From a checkpoint of a small image classifier.
Training: adamw at rate 0.0023, 17800 steps, batches of 384, held-out accuracy 100%.
Data: trained on drawn small creatures on textured ground, 203450 training examples, 33.6 epochs.
Rows from block 3 of a small image classifier, named by matrix and row number. Each number is 128 + 32 x the weight over its row's rms, rounded and kept within 0 to 255. All counts start at 0. Numbers have three digits each.
Before each channel's rows are labels from the 100 images, of 14848, where the channel reaches its highest value: "top examples" is what is common among them. Only what is clearly more common there than usual is listed. The data: drawn small creatures on textured ground. In brackets: how many of the 100, against the usual share in percent.
# conv: 3x3 conv (model.blocks.3.conv.weight, 80x80x3x3, each kernel summed), inputs 0-79

top examples: white (71 vs 8.8); beetle (28 vs 8.4); crab (28 vs 8.5)
conv.27:070104152148122094098144107137113079107136112102066082141169110144084102097130107045099121091133134111138077092159097147180090081111118130072115132087097083129075089117104068158157092115088174097100146113093073122103114119161131138097134082

top examples: black (67 vs 8.4); turtle (42 vs 8.7)
conv.0:068143090159140153126131078133150106053125170088088109080148111094152104082128096146129087158146126048090132114072119068153119101121147129123129122143140059163158138161078087117115067149110121106136079102129116175107139116093135139106191080

top examples: beetle (33 vs 8.4)
conv.69:114106085110131129117143097082107118112070115135116105106131098161129079118112121043118122094127097100076096144112130140102111101074093136087129111135079015135126073092104121092101154121109108129110137146110084106096089098128120097136127022

top examples: crab (39 vs 8.5); black (37 vs 8.4); spider (25 vs 8.2)
conv.42:110149051173118149096151131116111141112113128066116137107152051167206136073125117175099104128129165105050093123119110083162103115107107110138104083128123108096071060108132071149121082110118140102082135140100184155097159135130122117105127102

top examples: red (71 vs 8.2)
conv.76:147133066147102077102096102102134136120112148088101151062096130088092101127109100089096076105106147102110146107090076025079115070121110123115122072124121122085132111116071131106109113117078112116093114099137102112128095115042118122140134081

top examples: black (48 vs 8.4); turtle (43 vs 8.7)
conv.26:098105119150071148070111116125091118030128130079148129050105150106190110135089130114055158125103145117149133164123085089125144116096159095123090128096148145139130117132165103101137096069150119104118076090141143117133065155178125064134098137

top examples: black (40 vs 8.4); white (35 vs 8.8)
conv.53:075117067184166145172160140169086116160115086105141087082076156179117150136149140172100112124126150121152110137129093105138138121149103119118084177120162103128131151132161114059168123084116135094112126141124170026052126117083127084129101143

top examples: black (52 vs 8.4)
conv.11:169119084087159099139149128078089169172123104119161054076124147172140099157107149189062115089110134134185105146063116144149134156113069114163105103096138113131115162123114126084150125111095134156127084153074122110088160097112129109097053158

top examples: red (46 vs 8.2); dragonfly (26 vs 8.4)
conv.21:059148053137114096061108128144123168177052109081134058082112120139146072136159129108113073149110119071076151128114112079104127126127153137083153100129099080086122087136095126108113101117120091161078103112127159155082148127153112099123101126

top examples: dragonfly (34 vs 8.4); yellow (32 vs 8.3); white (32 vs 8.8)
conv.29:120114137146130108092107062100083114117130124092111113053110137133134117116137132116098138095068147119132123120096101085104097093101124090065114156129127135119089100103128091042165122072085135119127078150108071081060076122101110079131059099

top examples: crab (54 vs 8.5); black (28 vs 8.4); white (28 vs 8.8)
conv.9:136033124182142127138088094155111111161161151061131147133127117172148192093150162190064101130108159113064114128107105076126086113118102169191125165093134175116116107113159109156133137137123136082110122133105123116119128192115126104119119202

top examples: crab (44 vs 8.5); white (31 vs 8.8)
conv.57:102114002131124139117113183148110113103118117085136095074145101138122084119149127110077145114138103121174115143134136011123097140116066134108090112154113127104118084104076137094130129073089119136112153107113097154101079100078122115127138145

top examples: white (77 vs 8.8); crab (26 vs 8.5); beetle (25 vs 8.4)
conv.45:120130136124048135077123110163116109132095146034122046136148112118125104120123125080080090121144126069106116112103095094145095118053119113059094132109125097111136077081133104160091100048141094125093102120127111139115117106168088114116111139

top examples: teal (43 vs 8.2); starfish (36 vs 8.2); green (32 vs 8.1)
conv.48:137130151163135103114061125141151117137134133100146086150134135066129156155150143162165144125092136119105148051085118077121136141139161130119148127153155152151158118212097154158097143212145146103104087088151158147134151109033167110111184183

top examples: black (53 vs 8.4); turtle (42 vs 8.7)
conv.10:109089068151106124150141101148136117136115126142114114070117141164122109107145125051106084051144166124103113168175073152134138062112103171127115094148140131099127070108142125150105136110059112143153228130128119071112068133178130117149150110

top examples: red (83 vs 8.2); starfish (41 vs 8.2)
conv.24:096090155196056135114063103104134152138115130102143098147154101104098101141076143077112149066129179129104103138165073133093116085101099121133124132126143164123109137103147118138089181078134093156143213115124109132122127063164146066111080154

top examples: red (43 vs 8.2); black (41 vs 8.4); starfish (26 vs 8.2)
conv.46:134132088099112084111128145097123093175144131059119210124090155165080132121101138100124102098146129139027152068096103061132141141078157119124139093120121122105094069073150133087135157124092115114089115128116117134144143138087100137159050131

top examples: white (73 vs 8.8); beetle (32 vs 8.4)
conv.1:103157142153105173158090135132103183148102082084098120098104121143126111144147167101091088105068143093082161205115090098105135093105189182165106185103170134105078156107117158129088119127126096139174094144158142122132116141150123087178201142

top examples: crab (41 vs 8.5); white (30 vs 8.8); black (25 vs 8.4)
conv.58:145144123140158107110110138106109121113154148068121152118157122115128146104137125172109062141094126110065083114111103058111091117097122132157098130178152201120055136083091109136076065113144113124098093138098166141097136151092114099074086214